{
  "gain_aug_db": 10,
  "hop_length": 160,
  "spec_augment": true,
  "encoder_arch": "transformer",
  "encoder_head_dim": 16,
  "encoder_parallel_block": false,
  "encoder_moe": "top_k",
  "fusion": "cross_attention",
  "decoder_drop_path": 0.1,
  "optimizer": "muon",
  "batch_size": 64
}
Rows from block 2 of the audio encoder of a small encoder-decoder audio transcriber, named by matrix and row number. Rows with one number belong to one neuron. Each number is 500 + 40 x the weight over its row's rms, rounded and kept within 0 to 999. All counts start at 0. Numbers have three digits each.
After each neuron's rows are labels from the 100 clips, of 14976, where the neuron reaches its highest value: "strongest on" is what is common among them. Only what is clearly more common there than usual is listed. The data: single English command words and digits, spoken by a formant synthesiser in many voices. In brackets: how many of the 100.
# fc1: MLP up (encoder.blocks.2.mlp.fc1.weight, 1024x256), inputs 128-255
# fc2: MLP down (encoder.blocks.2.mlp.fc2.weight, 256x1024, transposed), outputs 128-255

fc1.524:582482471501417477564520486472560490542510499463396438495506479489522537514484476614511490566503555478507503508476506487481526497524474563555445510496514524475496455481443501456472421553481473612558504517496511600427515497395534494503462501579505530452430508477504487522480511474400518491518512498475478509425468570478562496495495512565436479518550415419460490511507523514495492502520
fc2.524:504509503506550502475422461504503532516509550436518464539511539479493441520446525558509531499462519583570432464509493465486506501480420511509495468431505496506537610469504484621503446517506534534481508498480517467500483488591500507486562494527532494533560503475511498509527584559529464454487433525472505519487586566493502505449503490451569504475502482650499405481489490513477518471501
strongest on: rumble (43); muffled (low-pass) (34); pink noise (30)

fc1.169:472496536444472529459465583453473525533557579517468504556465453442481509576498493519505513503493506458505411493424451538557459515482505483434522442445512509481520499501516537517478452475527470468383507478551492528507463512477468485498525540565447523462517442450479503527471509549482476390436487507487546535494517449466534464545506477502492526566489555531453549462496485416497548590507
fc2.169:538490429488531495450498525534499482471507457490435543424495531517596512452464492514505500555477599509478518478541546448472479472511550485501488526495498545507527545508497507501503503552486431463534508506554497540454502557594515500518507482504497451476507531526513448553431539522512413480470494523454522431488554493506499506448484482455489517485478521425507535549540564526551471449493
strongest on: pink noise (38); /k/ (35); clipping (33); rumble (31)

fc1.297:512480484564570494463614589505513468486487516443492508490504473517463567549529489502505420521515486576481473490493501529504537465498504507484466507507505485467405500461465530500578548655502415430443472556492508483542485449550511525455426481486481584514497458528536511473490480615486485497597478526507538500497518456499536560549480431485526526405515448491496567492472470554470497519530
fc2.297:482481492463502510500482498484492502489537467508505481579506512469479430394494427464523517505537492456494606524502553493486503502484524499478461500498439477652646518528555582502538487458477503453553471538503487544502486568593466452494519467513532448492472521503449538508509432463534505486505531492454501491505567487607489502504503537482504476504470505446501485552518492493503488599500
strongest on: /k/ (58); /z/ (42); /ɪ/ (33); /m/ (29)

fc1.717:454433524521512484486542527464503602510505546539496464595515469521462485448493427582571512438483551553457501521479504457543505465493492435455527521499456529532481522471564502504482515501509495484565404518536479477624584482530524504483404454489486504467534527593507510509505488508530490484607466529509462558463539423447493505471483509501486412427491518526536508478459490597478494523468
fc2.717:510488468507491469492483458520496498530500525509496605465526499509461462469491525418460490448494507489513465490501456497490495555510497467449462428591502462441438473488493517517481490508546649464550548487574525472510446492491513491464547610493523498478489512529579471454498414572455527520493499457527511497582539535537489558498465502477545454501551483511516530452505506510489517473503
strongest on: /p/ (77); reverberation (60); /ɔ/ (48); /z/ (47)

fc1.488:490424467465498464563583529458523445544463473474471512518500490499458468523532481516456535534465501528512506481505503463501510582430491535528513487481488480517488510466459509478512539554515474496476518497508510453515565589576465501518400511480534586459501496469494464524448519477511478539505506561471499506397484466551465509506590600507526512536459480503516500476416517413560502466473
fc2.488:514520434517491556472539502412497480490499484500547504466500508519488527467473488502504444549532486511447467448552507510506502461482502552501436468511524537477506562547454533530471479504500527492499521493535491467416444511443609495470523485498481469632532497511459498521490481393441504468451457518505499490468553470518495506492494549512493497486612484473506515472490482435505492507472
strongest on: /oʊ/ (43); thin (high-pass) (41); muffled (low-pass) (36); white noise (35)

fc1.739:554490566484518575473470487439459496455529608562433526511526514451570547534507453480447518475456477519582531538490520481459417513494545495451568504528520489488472427485485551547503502505412496513495482511480519453462500473458467455501452511462466506490507523476434517565555516559530513530443519548500481464451478551477444497473472528608535510522542452435450447482574460539494452480560
fc2.739:460518487486564566464506490541520491547536469500496520494564510497524517565471521582523453490553415492464519494513500465510521452509514497501512490466449423452503560497542443521459481464514520522459514452497564519471502617527441506505485469486491497477465593506477479521586485509510503467492506526468473511520503426498509529417528482520506466507392503499500526555539509475518568518455
strongest on: rumble (48)

fc1.753:490461375452485484477505571491488551490480478493490505500465642485495467491500494493580475509507513506496461570457491502496548499443472418507507490595501495496488606524494506495506529510399509445569501510531492542527499500487454494514491524507480500497500492483523527485493495511499538458492584509514510493491398479441485460514462496540444447502464501487500499500500524502431563464606
fc2.753:499488481506582550509522450482586500504570481462487549603434504376497509425482495468503508497507515486492461498458512528383516515503491521500502538500612520411549500520438493445453471498544439503511499502452559498495448525489491511606430492509525476496684520479450496501506505501502539491491429515499593474606512518519534448431497496494500504500506501501494512496500487486556465543405
strongest on: /k/ (66); /s/ (52); /æ/ (26)

fc1.353:481457516500439577533487498444518473533491491510496528549540506487589503505487517509514624501460381515532479507463506485515515512519518497489507510598392419462481439438507524501514535445516514469500499474517477520495524532513593502492492546446495502524417542513487556550568491550576511567530520526442457474479497549463505512474509536608483480482489448514504417530528510491452490635507
fc2.353:481536517481467502491509467453526424472467527511466476455486536534514554541481467471487482488545506478480474509505519395488488511513533506495487479536470595508580527447456490513511443506451494436493541506517540473502516501473487449511482549495494478536585530485522550481586523504483454507482457539434502477568423495463519472505504476475495472502503512568446509508519517560433455498434
strongest on: rumble (66); /t/ (64); /s/ (43)

fc1.316:503501493531476482462470523494487519450536517525514480437546501620525491479491531469487575480519483506531503533525504462446551582486400499512472523519579502571533508552521526497484489565457529494523493507468605381522573487494476520528532526503482424522502488465468445452506475475592473499542503490510479594518479487491491512482528475496550561497434513512547549577432459466456488463507
fc2.316:518447489554490444571467513502515497525452483511532468502484502480483499545512459504482462518506477475496482499492554541519482447516531481505468533495535499520590432526537545514511544517540418486549472512492473563529577485503517503476480503533508557489534417559452583493526488502406495558428479527503502405507549515505516497495497560504504505542440536464482592526514475490571452490508
strongest on: rumble (64); /s/ (59); thin (high-pass) (44); /ɑ/ (37)

fc1.227:557505560473508449547648501494529510559472523497490473493481483515481515535589485479507508532556404500430495461495499506547509492492496570551416491525446458551454456502530497494434569566481496455467456455446480506573506525535561525492561477488472554458443488491502431547484487503494491463448500582491497469483552457510490494482510541499533555522484496527473423480512394523503445422485
fc2.227:427515506528496488457468534499510501464554493518413518521555522591424498511461516496500526475493529486544476491486491510513476508480530525538483401482470535462515500477498514494621453502494397465507497515499499493449474533429496569574565547474548497488522495485455512481500507500499489507569502466503490514507528470404502456580535421504510518533508479466465498487568456488502468509519
strongest on: mains hum (72); /s/ (49); /t/ (46)

fc1.375:494436505487469490553472507491569404508521462594460510532534462496546468513424485446510497504561591499461414473509493457467481505432508497502461433476585477500537464561519433478489541531483541498510481497548514569456478473483463497488546537503472469515424556511463484499557505540474465490525421547464417463468521426532507444500524500411460514474490522544467508495422509507605559591540
fc2.375:502474455561511483549525534516426537527513541517512382475505443461476589476485445583449483491466537543485493500545517489531445386507553498475557482480505420495487500472529490496490462502516511490523491520496592471528514495611544488464527499495484526358520507502498545549432496520496483462509504482572595477472535518471498492528413552518535582605480494475484509494599574604521410457515
strongest on: /p/ (70); voice: child-like voice (65); /t/ (61); /ɔɪ/ (28)

fc1.712:455489481549515516486543389565540501480522494453516560503503524470458472527471511502533494517465506487488478493513501388497479481505522538600429569461577501475433486573558500490440574502480464484449491517533481454493504536519458379591471519483495555477512550473505544472426550502494508512374592491412571565546491502495453523535522453522500470457450479537529529474525469494531562531547
fc2.712:493465492507509478487486504489524512506497416585480566492476507551574434503488568497478459482518444522504498487499497464562488420458536598431502558512503492444484492519497517560468515621493501493505528504474436488564430489488481502439496498408516501517502499500520470544488518493480486482512452532530481463530513496538684509499532499464509490529528510518510499468510523470510480523503
strongest on: voice: low voice (56); mains hum (30); muffled (low-pass) (28); /aɪ/ (26)

fc1.357:474402572481474492514489583580469538555441495583583483509457490516486510540509516535468463489514447429478475577483493505506460434464468483509426465489487461499487515483471424498535502437451494499461504447509428568543587510515498491516483466541474446542490549499518496495540500514543540409460496490465564560495449488512487501532520514557593450430486496525492528485483507544506473547441
fc2.357:473509466658487412499599500460518478548522453488449616522506499390489529497504498481608559494512526528522516505507526493470512472511562480502530513497546561508489502456523470486410484526485482536501481551518514514499525499514505449475494500437419582467532514377518507450483423448507542513592505502526505491488495463461527510457490491395488521544496504483509491489486543485540503478495
strongest on: /ɑ/ (69); /l/ (57); pink noise (38); /m/ (28)

fc1.546:594505511579499485486486521557499497518512478482453499548462572518458528503478531497484528440510532578478537536456518486423554494465498442423489525539556536461513498467459470476499516488534500518509488437409572555512511467527506470534446570476439550493483490513414447432520517545511452525511463503459533422463550519505467575541496562460535519486522505510462535475576464484453490481460
fc2.546:524471444386594361566521528422453530503475551557507562500534496518542455508486429502513544584450475479504498583493491486528552505514486520569504420445515465419524583474527448494473428552517560491477487459505467479507507509444480484514511505468526554497544545417515453553441484465455470510483522464490540502562524539510387405495529488502471461493504485540534507515493516484498474506541
strongest on: /k/ (90); /z/ (54); word: close (29); word: music (25)

fc1.175:503500464506499518475543502499482605475506459500497506512503536506503429549498498504489449517470413426477498437507527501562528466498555490501423504294613497494500503508494513498507491508498494509501487498536466509498504504523433500573497550492506495492508531501499492411415548470381502491532539459499494500478438513505503597427496495512501465589494493505485499600524523468499498493491
fc2.175:460504508448508483511462464516486484496500531505511441447503504493523513480482447501551478480522508493506501507486508478487517482468522515558472498484522490522618530411501495499526499587589499553513500488595524412490501486515516484522465528478554517511504511499507428491661521513493484550514463532503495510505571490492402483521490488494435513506498578526503511439520499501613582516533
strongest on: /w/ (38); thin (high-pass) (34); /ʌ/ (27); word: one (25)

fc1.504:549530509340507544498442611497492471541500503499456547493544518503518485478513496536486552519512486459496512464485478444485488461462473406449483539593537514502411534555513473475473446474483506462472487481483490470410475471604563529529493456446470427503510462492425424503495472494479473493482524521519508497451449493476502575507447526478527504525495503478401520519524507478489516508541
fc2.504:465495507549491452501487416427490500498485491461484528542515446559497476405488505396532551494465530482521492465500507592529549497504492470558486481467500452504491525464456494488514531468504553500449512498489491550492529593457463505541391467523542476454543514459507504556479487485450504411500433497511467462539511532502524422507515527436482532489526514490593477597467518503520541525534
strongest on: /l/ (58); white noise (39); /ɑ/ (33); thin (high-pass) (30)

fc1.419:509564597498590458508445503495454457489490444575504490551528504560558511396527398514510499459410540527543492476486585469452522571435470521489527511429484496463461483488501544473455515453557547496503483564456530465550491503571502470489493535478432513531510462498500537489486523548512546469487524480510421459532377559524491491516508430446518522509511452412484477486495468513539504431491
fc2.419:518496321460496486495545563534552553481473511400524482496546581527482540492456486483413481500505422555408476492586459502558496406500517487500460480445504520456481500474535459535516500510516464462526432484437503547529508518482589500434546476513506504512518480535504452501556489414495407465484447504499569435512481488493512482539486543541495518529473580507543538482541519494483494540509
strongest on: pink noise (83); clipping (41)

fc1.222:550467470519512498523508553506528541480477461506497552501522529503534433501527515455518514504572470472501525546497503496548520438498504451495508517548504511445621512497524470488532518513469506493554506515396536575519559432565522440528552514512487453497544430505465490582496511485572482505409515487527470433481493510481569509509514508501510503542522500431465511578509428488447484504491
fc2.222:511542549492498496508511472651507564452524501465509497494417531539471515559536499473494405475515581489456377505510488516481504519545633452517458519465505474503504477496543543380510460438512517516487515487585535505494448519508541503471471474495454546528515466494553454494470500608480484410536513488516483538499475490485514535508488540595495522489471524510476435476494510501486507497515
strongest on: /ɑ/ (76); /m/ (47); muffled (low-pass) (37); /ə/ (34)

fc1.482:558568485456486515481503504499544486409512531524501485498466506548532473498483541498483519500496482501447520524470502537594523477500501399442481502516438538491578486507505512483523557479483500505598507494418483564540522447502544370426475438491528480583526480498443498485539470465463491591449521565521493428503510517471414564599487496492521396591485444444512433522536492496464465509479
fc2.482:497523554462479474652521544500480537547546516508514493518502440515525495521422484498485507539494496501500490526464438526486463484564494553603519531480522507434425505474503526471471507612506511467536504506457499466460523617536486553562455618486485517535567515490517476520476470506496380557517489508480531522497585505494528485415480497488525512502472535486442512492439479406456501543506
strongest on: /l/ (64); /t/ (48); /aɪ/ (42); word: light (38)

fc1.200:477472515490470468432507497499533465544484526528467512519495510410509461513450496467499485505559506474496494511446509434500530512501497510540431470537478501404453405471510610449480550547449524457522458467480552526520576467499520537501496512445573493487502448514513494483487481485496561533550542463497550551494493463403532523482545510519454503489458539500525517511462558483564546518476
fc2.200:500461490486490505518551571431522488493518536519553494489493514472481496520505579562493519536468523454517548488494513518487530522624554509578496510534515478516471553466464464505515488467479534535502525500498516516334485486512498479524499470429463584376460538494441473520568484455514416489432539523595506454515492523494553509501494490488488599476503439555473428576479510462516499478483
strongest on: /oʊ/ (63); /ɹ/ (39); /w/ (34); thin (high-pass) (33)

fc1.534:482521545530461574409512462476540485526515448481488544410480522521602442508590558579493548508511510463543457487484507576443485501501508477502597542492458520481488534555457488552495462523475459512436443433454492479467461452528476559514457514545466531483498477545548520499583553536501446533516535553490542473458542490517488483447536418515550531481517453416516494564429594513484513493522
fc2.534:573585362509493490540515491509476500526502499495478501448444495455475490605413464431493383541494505482477461486478483462520558509480619443505514410496511512527516503478523533510376468453451506415542477511496520445473463578457514470495484540477463508509475453490532505502583470506512506487465494501496506533486508526591492516504497510475499416488396449597469496483496501490500460548499
strongest on: /t/ (96); /s/ (73); /ɑ/ (60); /p/ (44)

fc1.477:491526585523498575393482514499539492505440502495489476568497509481495477492502502453559492537514555512498503488466459532457437527509533407487506541495446487492445576509497522511542506486507454521463502518507515526491517540514503462608489494532493475599484469536551486505519523525538498453501525513521477448538465539439500412523471508568496515500441508504479504507500430519509503514460
fc2.477:505485527458468479516569503481531428525643483454490498495503473461434553490505487505450527498508505502471535538487501433504448529480490500500547482495521455490509505463476499503464491503564511482470504509508537429436490506492494503521525481417510521490434420468469542486511496501478539493512471473499455511541500475523556541515464508361510527544568501463497538518524520418576524503487
strongest on: /z/ (76); rumble (58); /k/ (50); /ɪ/ (39)

fc1.131:518479470497543405484498531444454522494518529517521503486548519493490474499575523549389468524486505506499441550496530500474567469588477484552515531485500490504491538542465506434496532502481567438405511424488546431552489522456502477544509508513524513520498399447490568487492526473492527423525488527500499508532452592484527580501520476571506596457497596490499490440447497490489552522526
fc2.131:447497522442485505490515612521490501490536535492475485508484479438681469424496508529510474501532602541499488512501443541505431437525490505538494499490488461474519458471502616604479494512517451525487499547407472502484595431510545510487497491517502497502443497526457507529520491561534484496466513491461507516517517496462523494570528450513516471558442537457481412531496536508553528464495
strongest on: rumble (38); clipping (27)

fc1.239:442496532429550569496533440503490518475517583435441492517483549492575479506452478450526494536499557503489469581498536465425531475496436515438541492567482523401511547501464476511497487490503493497422528504593491530548509517546505489581527482503488508496357515408507476457568498501533445493526450468333413429533503453523621517536509503509455462589516540466479470501503492580554412496480
fc2.239:530499493547561554436492502489467479506491456496476490547502501510401448523439518450496472455504465484500483503512505511517517530486499501552470442485480462510469507370500521518469543504498462452504369502494554506501476531476540531392482501485492455496530465465479664541538514483476494521501508486555491517510499510503495449525520403518454498379485553483373578526536491416501465445497
strongest on: /t/ (71); /s/ (59); /ɑ/ (36); thin (high-pass) (29)

fc1.152:481500494490470511442478501541510528547570474494487478437425491546497525562510583470463569448510482537571483463446545501509496572528498529463529501520470495496476497527483494486478573498507506524485478517453518520535403445506573473557490530468502569419549455467479473493497510570580542530452542544481506553481487507487451483489525483510540469491455487514453517508474601488492530457596
fc2.152:499477574454528524564539588492500491472487430481567461508545571486524520495510456512528470467593511499474515498526504609500464472508580503508425462534485479428605468532502540493518441467493490550517473476498426504487554461494500526447508453539496479510545503486482510562499498476499484552596495499496515496480461491530434469518500497493502569486482511446572499475500495502503521507435
strongest on: pink noise (63); voice: child-like voice (53); /k/ (34); /m/ (33)

fc1.408:488504448531508442542504481512512466495455485450591618553522533485497495526479464513507511488465486531495475494509503544519512558496552482606522487493499489494548462491466505437439568480535445521507448504505496473496535517475499502546498478504495520500533501478514502472560453524433502504482556539548528500524439497501573500478494509497571526495583514514495539529490534501430542597503
fc2.408:509469460521497520492509519460519507501505528476422420479488512485559485428567483632511528484516499496491493464556493557482520485599555565480510485541424537507423530533554508500467503500491516467467512493510550494490518517510476461493519520545471474499495456522516474577502485475496551515475506494492505435468499496495491499395505485481370500567505514503497503461469466503472505448471
strongest on: /p/ (88); /ə/ (26)

fc1.392:498501536563500495548517545506622422504534502498510557459453516508491504585509471494514483437512420505487504482581502526431494501535559488540551472555544491501554561484492455479525571501418533567502496527486547453502521513564520526522498437493468412485502484583510512424460476616472426503428492501470517494473506448521523499453528500484506473567407500491424569530432498503469522504546
fc2.392:461457496379455465525508557525467495498573475437523482464497534509484500414507514469506493486499514504556485510493461501570593480459472510523438515497488494501452552548584552496494425493470436471403541519474492583376494513509417517505520523498464515457473514513426510554545489454493436442488491532542496497437510469527480498482507524431455517517466496441514473559481513491500485441559
strongest on: /ɑ/ (44)

fc1.310:558443600499496463443477489522526585472527544477497451538493456555568483486490524491497433552471534499530412468516528487480491507468533510494487418414358501531516474501492555520485485475482549510505492519482489514551516424521503520458480476511417478470536434519514415529530559506438474470485453523542478493606474531472521517484492416478459517495563488474459558474510532472571552518467
fc2.310:447499492609422434469525493453514430515429477463460527425520586490480455562520501521470531490529443574517507526414440507531474538527501606498449517509502493501541515555477465497500558454542466495464502496479593560495449523453532492451509570482551479539457559495476500525510492504528532581497539410544510528477528434492502443539393462506501482492532467490547448454480525499524491513503
strongest on: pink noise (44)

fc1.734:547400527495526486469484386480508509468484483498504475502497505433549498414438507529448545439496554504499452483584576509487510494554510416503474512516505464534481542465523536495436506458529448451461524542508493509465554531549501578468496502507509540514504564555504509453530583506479481493500503511505450535477511592517532501435510524517544514508551439507499522454457545498448514469550
fc2.734:501561475501492501526507516445514553545512511504506537514407506547480414481595519525564486497459470462472476509349468489515490479491506490556503486507519542528501502452494471465501396507496499499504554533485511511491463512552468506496487554510417504414504505530575507502527357504458519527496513508491536493461518529558469472629505478492518496511481505421472480559494456475505497542515
strongest on: /t/ (70); thin (high-pass) (50); /ɝ/ (41); /m/ (35)

fc1.30:495446486494454460481509471551492542480491455531476507529523501494514433514472489579554427549491446512466501498505513590515503573464447490464517468511500459592552503495447510502413614470434548496399527521512469504442524542473455456482482467480493506459435494459487525502518546531441517496459478489538529514420540502444468501533506458457502557599483451480442527457518498450499518465505
fc2.30:499502518541456534480582479505615504500546457474487492444503497520495497516464502466570531514494494443479510539449446536472502507593612502500495549513510501483519551441545464504492465463472486572489496559478511505549511469501516499518489529508489497538468521523498473466515535400414440487514507495513470542476506473538443502578531530607461473490525588497574547530506498466441546508506
strongest on: pink noise (47); clipping (44)

fc1.247:504519564481542503538426498533523528499497482554497514437486513547495426499431449489476497498555512496528498555520479461492471504471608502496520547488490582478416453427499483515542519507463470501482534499491491528477427451539548515510354445493435496506490528516505486461471486559496440531453509419476460504485506507477513509492473545489576445469489571545508531530486514495524497499506
fc2.247:495486473503496509480496517508509417539497484514483493506579542542485489513508513542509396546524430633503494482486521522479527539510440482510539427492491499534487467660484471541531523498476481441502562532505513529502495505525481492510539475514490515522519483509551494501496448495436496398502490510521479450482541382483463502451554427504513511495512560506559507459505517616470502587512
strongest on: /ɑ/ (71); /v/ (45); /j/ (45); /u/ (45)

fc1.492:455520520496455471560513530478564536499499584517590546559465566469481499499502499511462505471501498544447500463464530502495493498465522549507478518519483515525516436499509516513450456509475496507593472464579490569506531515446463481435465573484473556484483513483494449473434528451496561520473549560531495518497519535459484482495441577496522569504479557468506639427479510524501537447438
fc2.492:525470479494530584455499663511525427490483536472568516515506556499446445489398504526498506439511485466529497494488502477536500422552464488439501524526508491512524459500528521489516496484496494494483483522513563510580472530527582491523503498515516414521514486514534498553452506496521528498535514468501412503431544535491467564527518406465516502474502507498502444498479589508497468537492
strongest on: /p/ (67); voice: child-like voice (51); clipping (27)

fc1.322:502507411520519517477480506512491507574460505536551515484512540461514544511470497537480505510505534520565524523538528430552466457483581491543512492509523505507517526498463547448538516530457505572475476561490524435488501519530502445522423536433539473445528481438513438484514504556454464499454470491421575496460545491540471556541591426507477503574399510523522494503494446556509487525533
fc2.322:462552529489561528452555515508465507465532522495484481529507553569381503539504462497502486552562515516558505498502505592489527466537457525443507510475507459493518517504524523449449509568494464416488427491515497485455496493493497500465452438503553519501526501550511484508485468476500456496499483479586516457481486507517565442400507542490535505491566538448510557519531508509520482394544
strongest on: /oʊ/ (56); /k/ (50); /g/ (40); word: go (40)

fc1.395:467482501521498541514427526534483476472468531588557509619513442421473531532458502487573448459555538583518453516489492480562473453508542463473432532445510416512417457476468501525484494527476487502532499474484473482485546487486499446506525463552510475492527428566470497546461505518501472537485544495525437528513412491545454465483617516480510507497495521504546420556481493494527500552510
fc2.395:518532497535435502508605626471462489570492473497440447481491486458562517516459496488491426500483494505465544455428505514513518509576499483479435443506587563497522494500508539475415493509460481536481590507517627526491482528417493546563462496486498624419503485491487461515541488511541462483501494544502519507484519416447505500476469436541378556479524503484506496584543485381467486380498
strongest on: /w/ (83); /ʌ/ (51); word: one (51); /ð/ (27)

fc1.25:526564491515461517476528533497537492419509458451486463507494433524529543510524482448495491574514536488523493382539461469535396480509574499552476506436494490493573507549528518498550488505515500417535533479423474555498533471489532508463468464482457583482490502461486538511510533523506458544461453511494506450461498580491509452498465535471530524482415424485559460599516362503543513497537
fc2.25:498507503543647438490559454504488453501486617576477487517542550524498513523484499541501544492416466499477512461498453509511544516489489494442447500568474449495518500531466524523519490512508484629520539475594488437479516471502473472494516589538514475491516459498563515531533500460532516463469503477490459510497449460571474502507475480442512463479586528511469513513389500477536506475496
strongest on: /z/ (56); pink noise (48); /s/ (44); rumble (43)

fc1.20:424517517578506455569497510547499410494528454537479485514596474500462496503444470502563516546513510510514532546528521504546500496479526560445470511496514500507507512498516479491458430441378506478523471544514518480538480487528487506488532538450531508518468542464515443478577441495452454447542518525427447444499507490475505490469499447517500574473507469449522517480486556556446509524463
fc2.20:638424483501521499514419502474521535472551479475477466492500443478441431542557488477425527557479504435488576461520515489501546536494438396479478461461484577508503488524531516502481506560520540550473528521525506531471495500505501477548522500481428483488483376512498545520469483465485457502514499506532495492412502455489502519505501475527492579499450495496480520511505504539539534542534
strongest on: voice: low voice (56); /j/ (43); /ɪ/ (32); word: yes (32)

fc1.369:488493592498506547529553499530538483512582470470530502505520512469466508526557488492499460423454539564518482458533559530477503414624472531482495500460540443520443509482463549513517484547503513516518467549447488471512557413524519503487447498500456534557465506527537389501453524408512537479499457485499513437466520573418503427494589510523569525515508545534505534482411505495577592460482
fc2.369:502615439503423444569598512460522533442455509432481568538511505568529421514510527459488538483519517465494532501485575494485452494436501423583467510591521467464515500512513466532495464480476499630513500431505519517497411530475498493514469521544548480465543578525518505472506479527490445526493543496493522478452546536464503521495544491438538477493553493486448435497487506510490564506514
strongest on: mains hum (85)

fc1.47:539508490439496518511566526478495486503461497517501483485440498476472499590502503481515464510421506549526503518389550590463490452506505540512493498559496486471483444428461499466537485498549419469523513459502491457498493509460512475481518501502493506533554495442483422452495536561518499498559469516431487488551524497545478537448469522528507580507528472570555448534458549492511484534533
fc2.47:457495544488528528527363544514536496502441529456579478501500570511496540553568397484495521519477590444495598518498563498496512493488509496511500522466531499488497556490547512481514515417429517567493415514493432487491565503495437600620531453457523509506483505493604537527480514467516510504507488440498546486476469472494474509384501531494478507482491538478481466500578502499558457497509
strongest on: /z/ (55); /oʊ/ (48); /k/ (47); /u/ (27)

fc1.404:476495574562552427494472438501462445472472501510489551532488446527454491446525481500456447499541545500523478495415507526598514522647494485546591497507504510500557494501528513511497534494501506522515506552421449558570547517510496515467490477535499540483509529509485506494556524518581520545447570438517502439521484502506541485496485442435509467539488519464435449518521502504477514474556
fc2.404:524514488525507476532494522491527477498536498482483394495504493537556501527514494420502520442489478454482504490551491525487584453449499497535499539556503468416459517518507486513476546488521491487510501501558478584387585526516567480488504516487478485469560393461551482501508478500497516487448490467501466521424487482487430527545489493561566500421498534508489500515525478497518497484522
strongest on: pink noise (47); muffled (low-pass) (40); thin (high-pass) (39); rumble (36)

fc1.238:512496468496473481471513491495468531491566517536545569386487462391452551524472469514466511534507514527561530418527481458503536447524509482504500502458492460542515478581557475498471503490460488433454449574576502457497553530532605606502504451426491514393496496521486484458427535477525494508466431555473483521543470428505492485500488471466472498441601488546520569428515433515492466500528
fc2.238:499634490492459510505476512459502495456479500520461452496506562492490502445510467504542461497479497494459522522532464490432501547407509436474460508496456512537430504488458501563532499475480482462484512618497505601456479472429461475510512541505537444473539525466495565547484507482505525494511487480550548435433577563499488502511499492512598442545504515503496471420481496515551520496518
strongest on: /p/ (95); /t/ (47); /ɔɪ/ (27); word: point (27)

fc1.254:523512500491501492511536490542498517451482508574503511513502459517591444531532495569544518485494531455507498530531438472492410503481414519514507481449505502499511580468460518569479530484535474498464395455428516494483499482462486518470491487574496528517584531496492445500471514556465543524498478497496502547513443486442509409470525481443414549512483503511435572486493469514539540556426
fc2.254:474478481465512459531478596501575637550502487497452486490480508526541510425459512434470502507428521495499543512470471437532594488500539486523531374509377508534458471535501488509500488467489506465457567509524473480517407567545488476507474533489550563524465462413534509467512496496511509498510507505501473521505499472502503619495480504494494531487505505488582474426585490498566498516501
strongest on: /l/ (61); voice: child-like voice (61); /aɪ/ (45); /ɑ/ (40)

fc1.234:511522473435497410463508483464424465514504497514560474460516502512593509496505472470485454604515519571515501501512506547533496486461470463464499497426535503495531498606494541461475487544512489613476511524467468446453575488514525467481580549538498460508488517439537534508498490461587449496449502488417483557505484470451464486562537476468528537463509492470429505497529534442510473526494
fc2.234:457437506534509505489459487494639509494444492496587491486483495474564384508482433492464485476508525508461579506496498583452522508543491491477556499488502502559458543433404543468529468504515569508489502526463576543555509476515486500477459516508501525508502497507547523439474454537454476518499484458500550512478497486478579491491538527412500527477513511498513548461531531417471474465499
strongest on: /l/ (70); /m/ (41); /u/ (33); /j/ (31)

fc1.163:549487468471511508573459568522525525465529561454487491496529552508516508511466433538579535531519504488451566549460473514467529543496510547484463562526479500486493534516525517391480489502428457441484542459478564530554554476503444499490494496499513559466410577468533481496450499584508502477485488507479496495514563452454487457494507513483422497476501554452526613531474483524425481538512
fc2.163:448547507574578534439459579479553499495511517518488486494506533489403502534478497536516490542551487472524513601507495498526494505526500499523481570460468440498479496500497515514476488499492544503470479498492505445502499482472424501471509483532501337449676467507476510531483458500493548492507476478559538408454489485501503534487443497509470471522469469471469500488349491509504502483469
strongest on: /p/ (43); /ɹ/ (38); /eɪ/ (36); /i/ (35)

fc1.170:555499479470519584505484449529469501487544502552506575480472473535429488493479470562521488495585473505442522489426521526432504547481536513490473503493567516507585437504527507488517502492480515484516478508448522484458487500497556501556449497495549480504546515525504470492588455609416442508500458501467523507475476447506512527489521485579451476501577533482470538451507487441467508481512
fc2.170:494510491507492528485454450409472507554517467463481499475511435450553530572501564492473536439521594496564539544554492498453539509505496536436493545508477523485430506495465502483394484506466525517578496530520488484488531497495510489491458438490485507492512470551537440522478515447521496480550512527499522472575506512575492483497529530433473525500510474562543506591514500525458549578488
strongest on: /p/ (82); /t/ (55); /ɑ/ (31)

fc1.255:495455512457402525686504505500505522472499492516499563501527573505519499510509527511499512512483464494499381457478503507491502517489521505518456515506454596519503455489382511438532485625426482557430502551498492497505506500483538506455457513501500516363492506506502502476547477503465530588450519504511535495574541493503500506508500498513496563559496494432499558559502460454448489492497
fc2.255:504461611504527535479526519468476524479489527510523495497486493494498485540452509510518483506494487513448476494547502516306515449449511539512417490467489487397509525498534499522533485485441506505507502492497490504490473502487499435506506510498473467597516490510498501395461501501493506500437477476503473538509506461507532503510499502505464478496498524530458501543493444607505508497478
strongest on: /t/ (48); /eɪ/ (29); word: eight (27); clipping (26)

fc1.389:494477590447482480475473478501407537483557461526527504498478430559576507486487495478566524466397503456506589474534470513491589386514492505523450498553550516568495441501508552506487458507511483503463569485485503507528519440481512488584475595515458523520450368482403451532542464515469482539465523515495498533486500463499512537525484513529456438447499495507458561526486569489514526516515
fc2.389:672500432489559487545485551510601467495508516502583523569508484486416498481576469490518552452523511530424503503423492480545498480526445527506601497502527472466545497460512504511493520513512447539509496535537480521489511546527498480492495502502506464520513570529506540521480529496510498502598519502528435458503458509502513490490491503445623517496532550558444512506510475562508487516468
strongest on: rumble (44); muffled (low-pass) (41); /m/ (30); /j/ (25)